From a checkpoint of a small masked image model.
Model: 9.98M parameters, encoder arch vit, encoder activation swiglu, encoder moe soft, encoder num experts 16, encoder layers 6, decoder width 256.
Data: trained on made-up ball-and-stick molecule models, 97500 training examples, 86.6 epochs.
Rows from block 5 of the encoder of a small masked image model, named by matrix and row number. Rows with one number within an expert belong to one neuron, the router's apart. Each number is 128 + 24 x the weight over its row's rms, rounded and kept within 0 to 255. All counts start at 0. Numbers have three digits each. After the name is the row's rms in percent of the matrix's.
After each expert's rows are labels from the 100 images, of 14848, where the router gives the expert most weight on average: "place" is the part of the image that holds the peak. Only what is clearly more common there than usual is listed. The data: made-up ball-and-stick molecule models.
# router: slot weights (encoder.blocks.5.mlp.router.weight, 16x256, trained with AdamW), inputs 0-255
# gate: expert gate (encoder.blocks.5.mlp.gate, 16x128x256), inputs 0-255
# up: expert up (encoder.blocks.5.mlp.up, 16x128x256), inputs 0-255
# down: expert down (encoder.blocks.5.mlp.down, 16x256x128, transposed), outputs 0-255

# expert 6
router.6 092:151138139112121124095111142143114110125147093069124081138100137100152111105179151088140116162151116102076136127156143063112096154129147120125121124144159125154145112132110113090106115177163131148106126118115149147156190128119113102125143120133091124069129112137092138082140120119177120136108124159134163128136110126138087096107161129114121119103148116106123118116100141112109114136130125154151168091158126177145127107177111096119133101155148122136077141110107118080133139124141124091157129139097171148145156080139127088111167123131110159178122128120109129142131094159138132149129140128129188170131146157116145153129137158162141151088144098134124123130083131086177099128144112134141112106130142098137176092151144164130122146107120158135156135172167117137115129124130159
gate.1 114:092129187132091129144105113085126169133149137102124129181129126125134165146099150136108095146141160089128143069156097181096150089162155152127157129108120138095168108159119126132112125128096130147143130166131132114104135128078139147115153111105122098126133123146072124149125106129132073123123117094078120119181126094132108154099120092137147153152111093122117131104146165127134137117140095128098096098129146126134149144123163116096084141130115081144141139114120145085153172122148162158152106085127145117118137132116106113143146122178135158099114127164155137108121173169107142116108117095123134132159133109144142067142092106180141133129126146152127100086140158114128133147174114111131170080146136145156129129148107151170137134123145128094141155124100103105122118136155097
up.1 116:101128137118119130105127139091143087147098116141096123145159143111092140156149132097115142132179127091108105131139085206172128080134128165114109098148159159132123141128126113136127124166085152117165125156118156152132140111141093125119117108128155100165152115134089147127122126113090152079114106131122122181147123107130088144134161115139132146145104130117167160126147133083108154108154084135130155154115135125117184125149125142101124126147152137148137151151129126072131137088121142168134130118103154120131162142115171106092149138149118135085143074124171162134133092165109178138080104114139136111145124106110099133150161109171107078117136089103150125134100141106148122088162124088118100078139112108122154101145133114154123137121141160170144152121130088149102150118130143
down.1 110:109101110130109126119124168132137102104152142149136087134151116154126107134091124085121119137132112122158123130120093098118155143166124116176113141069125112099146105113163095107102143052116127120132113118082111136120122145152179128126159077186105136118079117104119163159158105146157149107150124136131157166149147134154188124109098139160107080097107097136125127087147118141121123147099120136122083141118113113149141123168122139115109102139084138100156112164129180105146127124144069136171152121151151113118140130141078158114106143105124112170098152112106086103163142123125121143167135154118119119122160147116155148116119151111135162118114129123138136106111139189124146107122136079132107168106128132127102152112152150072151131112155104117140153169158133151120136160118143
place: top centre

# expert 2
router.2 099:155116119163152121113095107118159107127104141108096115141158091101127065142150161149120162088138136094144135096117122123138140171086106123142107093106104156158139092145140162099128168138136102057164123093081113130161151137079088116106128132095116129120129120109155161120194146106098115139106171127145085116154139110179138140141116145130161104145130161130143160115120116094145111125124124141144141116103129126114145115181106117095078111134144134156149125086120095156090101154137150148136103132147097109154154115136180178102121160164139124161126118133131110152135144141114107108134113186129130115104135144092136109155123134137092146131088098131100102181099139133077130076109118130090140088117135156141114144125112118142102129142148152127143117125151111134149108103145142
gate.1 127:196121091104110119107106115105142151069123160105122115164118096151121126088124136143162152131133131106113157117102136129118163114144143137100106143144109150155127157122129102145109111129098168123129128177123160164130124115087094162144126175138152147090171114147081153105169126150137079141120114135097121154155216103096120152127106101123103135117121130128099201135108117135130149093146132112139141161148122103105125179130118140104161127120101094144169133125128089104150109115120083127154118110140136097080105151142096127124087104151096158135142129145143124130110123108105136150108155157116116142116153117141102169105132124127112126108122136121148115127110145142091177184145155099125055119125125141112174104125149104167134136110121117151149100144143137154141114143167134
up.1 129:194135096100105120110115123116141142075133163108125105173118092162111118092131130138150144138124124115116166110112134121107156113146132137089109139138108133163122164123135102140121109127087163125132131180127156154120119109089095169136129168132135143098174116154079154099160121165129073130123118131096111164160210106099113153122114098124109144123114139120107200132108129137135156101148133106132130157156120101099129168120128142099162130118088103143172130130128098106146110116124086115153120119144155108074106155144090130124092103162096155149131114153139124130111114115108128145115153155111115134119152116145105177112126129133108122105121142118136125128116144139090179191141150091132063114135122133110171104118142108167152144121124124162147098147141141150129110146173129
down.1 129:144160085121133113153138078102115132142123137131161131144124113116138128139147067131134117117092134135142132161100115119113130136124120121108099139116137152099164116124173111144131165093168114095173106092135136117096145106135107180133125116162134175087121165134107130118145155162102101127108142138109109132100140107103117107160118136095144144135140115115135100101118134090185133115120122163117091112161117142167095111137154154151131141128102109097166134119135093127127136111178188155101174157146137122103107141126097174136104143105101115152136104177106133142128131139095081136129152174121050084125149121122142130115155119110133193092133118188128143187112125112142146152142161132121105135182075126120166130126150123146112148117119112098161106134115123135137093128112121
place: bottom centre

# expert 10
router.10 055:145156116150143185122097146076156128130092115091121127126171099066113131128157070106104160128140143128091120120124130137129135153142122165108153146105165130141159099138138106147086145149147123109150127145119119157155114085136105128125155105104101126090115142096108144110183096075145119144131135106154135153169096104123156120144159156146167118145156133091114087131095106103143083145069092150150103124093109141164150134076086123117139133139144100134123167157154098144108140119128108124101092088158132158097125074114120105124093122107123126124142112100154136142134129131137111105122142090127136122131152127083090108130109127185090117155134146134128113136156138118143126133113141099109145139111087140134093110174169099115118153157103136158160124170136148140085109135118126
gate.1 111:148094104123109143084159130132132123080136139166125135137135133113097150168090173146167148160105145113145148153117120136087121111096111121111144118128121159134120094130081116118177136111101175151180166143105110139141118169122088109154203150091120143095079073117127122135093114125132141142125134065126136122126103120123105173084121120119112167104177134114142126111107101074106110173159141114122148149114124123135148128132119152178139096091122091140150145178118132102087140133158119073149147112114129100131122125124108124143167116097119142103093113122109114111125111140157141129128094168103152150118129130146106098141138116104112129141160158162134111114104125091169149104166134154115130124117161132132163136117090126138111095128122159143099095146154135134115149097108162
up.1 109:128147128157123103140065140110136101181133104083111116101142101159142103099123074128104126095118112133121101117128146109149130126150167138105102111119127096152122107115153126141097143133141108098095086109130148116122149092141139151085068102165144110135181127149129126118180140154126109121144129156153109144131149152150151111166154142150150081161084146128108119155158150179166156092093095153129124127130110136145058131113148111069110149181128180098120137090144148140155122121096135132112081148137126141122124112132140152113095153146149100124169140112121155142121142115111143155123137108158135123150139111102124158109124154157165130131121100088130168141146127151096116144102159078143143139091107177125100131127163138098137156152153110102125131134102147146116093159136104
down.1 109:083081135128119100128128132149153137063157151147172135155120118132110136155135160083123172116069149141156111122103096131102091123086107106114120123147109132121136137116100109103175171102091151138166169132087113114132146115157113136147172132118155174140094095141159128158148119103078153102117114120137128127109104126109138123151162137166082147152137128113154106152129136118110129108136177082129113092100109121141173113153085155130119127138115194138173129104116158140146154134135103135111108100121115132131149133126146104130113134109165088110135120167141108087118138143125125116124101174133151128127133141130114120153080164143145113128163194161109134117077132152111155136159104157154119150117174129098112124083094129099100112109128126100120138142114143141117109133099166
place: top right

# expert 15
router.15 085:142161125142138151109116164119171097170132132109088100139160110128102076125115111141139156145134107106077156081124130136119162169112143173109116117104165111129103148167106132177102092137177115153105109108142117148111130178216096142128159110077110090121122119108131103108133116121136126161103162105104109105131109159141080121155166124171150123140167097125125120125145122097151118141083096143133095127160160107128126162142114150118117110164147075107115146146137104133124150109129187133111105077113104139145123114177163114114104124077106149147147114109123171118126092130107107132125146132121122150149138144118081160135140145161140115120136123124140159113115130152115131103118108130122105146108189097146135155123117142124114153166117104144130096145135097123092106125130149
gate.2 061:135106153146138107129126138135148128090095130159127132125115113124108123154109145105142129101144122132144100102102163091149110108156087151137154128147120156152133102121139099109137122152143156081136164152129155146124115142095078125138138059117122122149078148144111127127101144141113107131116151139149130103143125132133109149138141116103153159128192150108149157157127115158090155084082143137149148072125137102148160111155107110132116143131120126156171098175113133133146103068142140120123060102164187111172136117100131098135123150165124101133110104129092128112109159137129182141145132121101131137093087149102055133148109154165165164091127095145094122082167094138083142129157140132127135117105100143138164108118118108128114141172137140158159116148112108128132125129107145
up.2 066:150109111116110126128120146112121121178147155087139136133131153145160112130164094135131125173084142115095140140129098165121152128103145108117116090122131085138120120135093140146098133116129111137122084136124064124114144126157182146131121183114158108114170106095157132139167129123140122143124118145097138147149103148101147099112151120177116106123085081145159112105117128110151112182165123128131112163102130165102113144121148122126118104122170114083074160088115119114139158171101116135111183093113128122092120149142119141130161122071139159112128122119167145134119051144104110133127114133152119129164186115140161137113131115122127089120093139131175127150058156133154132101114126156123120113146149108115120165128134181149116146073117135139130125118127161135118150129151136
down.2 060:098157077098137137112085154148081116114134122103099086155139163133119134142151105158094155149125133140128107133150128105107119132185139137100163131146144124109126125151118119115139076138167086147107120145160128128157120157112111172107097143137171150164127164129125161122111108088148137188115095167099131108112154131105183130087135119108148125137109178178120077143125128115093142156120119111137101110103110107155092150129127106125116121103162162116115134106121174143123171118140133111155090150170120128138081118129114127163117112131113102148139146121099123117100138145085146099073133163150154121107136142132143158136143090086141125164127164109100110122152144121097124122184118135145115127152143121123154095160108150113143131113118164137135163118176132130108109085116066
place: middle right

# expert 1
router.1 105:122072131147125135126106145118134089113129130112100153161135175065109100175172129108118078144140137133124147118134112118145103123128130126144142118141123121132129124179111100093139133151126117089139132123110131121158201157058084142067124093082113132128145139117117128124139121128114116134098165138115133126138113147147125158103109169128118118154128104138112130110135155116117078113129099181121113160111085170096105099172141100120065074131127117138142173121148096128124145123170107142110140096117129124121151125134174114111098134138095113143123083157156139129140114149103125144121097138122114112130103123123098121118113136190160153126107096126104099127114157116096124073166124132124147124147164166146082076150112152142120180152123156160129114133142147150117123122149105
gate.2 022:138120088145130186118089166137104117116146115075124142112141084104097126090153133146114153138133145112104149080110181120127124142113159141118109089162145107112165102079142109127109158114143137123144119144110114089147107128134155104122112125156117144114133103165161149131131143141108111136132146114207091083123127184135086114154138156111166094081096147122133143136164126140121132067101107105143144121100155149144110134142140096146118147100116109121122082127155140081130140171126124140143126154161161145127137119103146116099142161139113131137147114174113115097167083139125102150125177156103155135138154154140170125127098135132110127129124138088114100148111121111122174127149141126151127103101105146119112119110135102148148118122119113079201104146153147138154088177119115
up.2 022:089109150140142158126119109148148142154092109139154120116105150128151122131093110144098162091188113078163097136107103110170131095130170111074143149127163104119132126095119094149108131075157093141172104136120119085141153120149124080108149136121145154137135117126140126071121152146091112152109144125136111126164139147120157091125119106106162129162166117137125153134114103147087178082114109120126162152182143128143117116133134139121111149081115169118109143147137140156124137142151163113124090109108121137126115123146105143090113104127143130131159149132106117098121179118162171171103131122204096126143074100099125084139097126109128107141120113150092144165139122121107129076142173154148107107164127150124149142139154145136128110136122117108118103170121141132099134098136144
down.2 023:118103138118105158105138107099114145130140168108133124136129110129132131106149131115054134114157134165102128109126155082139134154139114122161128160126127079117144088108117105102169130113107148104131106070167111171136154156084152113098136135147111126107146121135155122146136167091154150154073124094174177109112139106121117118153147096115131115134130141148154143146148166104122112110167101099117135118106098123165114134113130098134166130109132190143126109127090126146120122129122136105130143156119168127138132121130113168123100146148143115121149094177111097108117088149134147142121163146100152116124113145121169144205152110141160141109116090110124162137134091133137127127099181084119115089162087146149140138182156142135129150116185103126161126141126137129099146123087076
place: centre

# expert 4
router.4 055:145105103123067122149119116119132147119117121114142134131128138123143114135172161129108135123147149170143143129124125095102152134090087148179116109101149173090126158091102067114111139163120170129127147115134141140196136115137110148114116135106089161129089113140105183126147121108147183110187119133151132133145137077163132135135115087116131158140128126150132140142133169117128137108128147100170091089104143131131137130138141091143125098118140118152167149165091156111129129145176096153144158135133125145118120115148145099126137107117083149142127109138136142141149114153167081119151132107091140120148149124125097143168131143129155130095098143144143114119134071106148130113153168186123133101161129116134127073103175115140120151178092163118149148153135137104109095079149159
gate.1 071:116108124126158146080117130117118091147128108095122119145121113154162167153110126113124108170116110166112107113147132108129082101123105156139162099110172085095129173114114081128093164138136109140144093145143119097094142153103190118128101175151123140156118139130138150108103096124119173149129117143128133115122146135113120088095149152083144115126144148141097165122127146159134125157120146144135156131139112131102112209144158134150138142142148087196118145121143166099167120175126138118131134112148116101150076133125099109141132131191145156160129146175138129094127084118134108144124137107134093138139138073107153121114136107122114180132146111130150064118148134128109143114123076118159147148084150126103120121139110120133111117085127111110115112126134112109129124103192139
up.1 071:138130117095109153114114150115121139123166121121106098124168127107139113146168117132148117169140115158133148102137144105087139118114115122162116138132150159114125136116134093083095138124132122140096133158051098119109124107114194136095122093146122150145209123116161085128128164147151130127111131110108098088118124152159160128097104153140112082123111144118136132120187152107147134104139147141123113161095113167133121161168118111156143087164140098107121133085122142121166180128113110139169128132152173120097095135147149154129131148135141168126128119126099101128102166126102075135159141130123130108146127133132116182116101076085137111176113106103133125092057168170148151149115136123131106118099164111159100118147115095131168149126115140127114135140143130125124120119132108
down.1 067:127146119142173094159165127110135122140128103161133125151125130133165097129133143138141122117125059126091160122131161162123112107134144149144141128139101112097083162117121103133122114130131134157152149134136139145126149123080141133101132110148137108172156120144131129158085117108121160144113090084095120124112102094100139125101176167133137106135158154148100134139145169175097197151102097113113142134109110145119117158140121146170084121174117160130088099114145150109133081126043103146121106132122146116113140140119115137146173101125149147121095130103111106121104132152162115140079135130133175113082148164172151114120174111092138129149145165099080115116118159134198109104114106098156125110134133162122140107143091117115136135124123163113127146123100140109107104155104134
place: centre; bottom centre

# expert 7
router.7 105:148093169131127129093137122139139112110131145071080085139132091116110087091149104152137155126151154180103118091143118120150130152095118148150168097132190193160126111105117138130112142145133121087115098140130165123147142146114112132100131126105103137165133118126134142116147150101103133103074158105142144120129152173112131157168127156098147109104157115146135138176184129096130136146139140128171153133142142138164154103125126144142085105090164134152155146109091105147117125150170135147128104144115173141130117136146121118137148125102133116083148127135123148150175107128141100107090126150122130105141122171096113108167130082154143103100108107131115121119126134159069165136139140148139146052143101102158118116137153116138104122158120081114165087123133141151140101108121129
gate.1 128:135097161093161155125149113151146127137102156147140129122123146097175134116116114103104145129140091087138124100110162111076155110137103125162156127111135161096138173160126127130122155136086184127110120178116150152141148139118117126072110157106146105098172128145110187128097142188169094109121125133093132147138117089113153113128132127139059166110137079154075152139157137101094141110101148117155137117141122094127128153128153088119124130120072110131135139164157088126131130124133114123145142143129140125115139111125077165133115131118144117141099117113106135136107115127107174111133192164127118121062123129120133124117135099121147117113127095168117125125101125132092104123114149150125082180150121132149119136142140102170147082099166166152121167150131115129142109140134125
up.1 132:100149121097141103143146126122133133124164108142132156175071187180150109132095155100115140075138102100167131153124075150153128140135133142130103107097107144097108173102131126126152098100182124156171134147170130105115126145110132139138124113127141101155141169077105147124119108115105160127116122135146111102156107145164172151111145123126132116104093094107115103098123131136070146156162139125163119145137134142084116125128140160121155099146148164078159161086179134158134117126129158135129082144131107129128153082153117113125151098130143077129124155145096103123136113122102162125134143129157122092128122091149090103136100136094144113132144188138112120155102098133137137088108145131131146118123152132102125101182159155145109121141110100103127118162139091138156128101125158
down.1 115:151150154156110138113119138150116171135152081116141130111152124113154142117084150170160131137148136112103157124178114106114108127158079115130161167094116106116131079154121101136139110124074126112123144118150133128149124132099125115107174183098134122141128112112123135155143130138154137172107110127082127158162126088122096127117107103160073118135132101152113130142166142141166117117121104122083129185105126119124106145139134087136132134078106094119118081145125159143158097148112099132112091128158144157116133078108109109120103162106181110158090147132110130138112136118165116152105109126115174137118143180084107119105140169129125091114105112134117170132124138115117151113171122120091079118162209148149112150145136150139106132135096138125127111166154145113161119133130141
place: middle left

# expert 8
router.8 082:126134163077097085123157109155115137144136124065113117135114097117131108127138128111163130132119116167137091131123129083126136124102112131180141137099099151127120150110093116166102142133127135137126125125150137121146122150098123102090117127126078148116096140122097154128141126147124096112123153134104166145132162113104123126137162084106146162069117117141115161166111149070099151130145128130197119111080117189135159114146128154143128091126147111144146129140085143137116187115157134135158160134087186113145100109151139139101178139109134148164136104137125168140114090113117124130170162151131153134149143137153113119133139071113161130095116106155122083087122084120095163138145135144142103100134129146144163131096195119146102152097119137106135136128144149140138126148167139
gate.1 084:140124086127140064134105105129134127143129135127151186088152127138133122116139079130114135130097125085131088129102097151171118081178111129124139132151153104114109114152126111114123103144145160153119170100170141160123143118149117132136147124093133131153093120139134082132144087094132116140144163111180138137106160128142178167125140114134122095104089111178130113135141123151093156126159135119145137136133155099082179103118070116104147120150105135108125094092114137153140107148120105120097118131116143127164177086134141105139126108116094094131128124154116111095144070162127134139119144109155190143127154117133163112111121124129122137113140087095115139111174133091165136122144154143121148109141116140139191108140120108121167140130158142190174119102098112125096118153119154
up.1 078:135160142174127154146119121099125161136129124117107117185111138142135121126108154142144126104126147136079149128149157115106131166100127111095124134157135135140141151132132193103116172162154093091153064136092137104151148151108152124103148153110148132096173134113115134108150106168145128130128130133108125159171110141102135077137169150135126169103154122126109149134094093115132076135072108139101130095126111132169095166103132152189133125118142116123122148161124139121106132105124123116118136102120115117068104146133138132149143133156173129113161119139113157112125168117172114121088129128101129098165080136113136161097108125128105134149116160158097091131098160126126107130114144144087119160095127142127089125122155186124108116105088112100136118175133120111145083070135105
down.1 078:120144110152150119162108098112080113103123082169128124125105115132163139122138108088119086143090134118110138167159143109134103112162157130142126122128125035123096106118127100157069106081097135130131139157124143109096125134163116131156166078158123161140138175097136102111124118092128128124152122110119129105149109112181118156138155163166085094121120171101097111131167132151091161149138113141131167130107126132110127166127124102158121141132153189138090135117140122184126096161170126156107166142109133151157126169128124111131131138123136104133075143120121136116145112115094136163176154109142141133115132132145134133143138120125126098087137176157109101114119131120149132116129125143157087126158125115141153125105106143137126131098095139123103133163130060144125089117168128
place: centre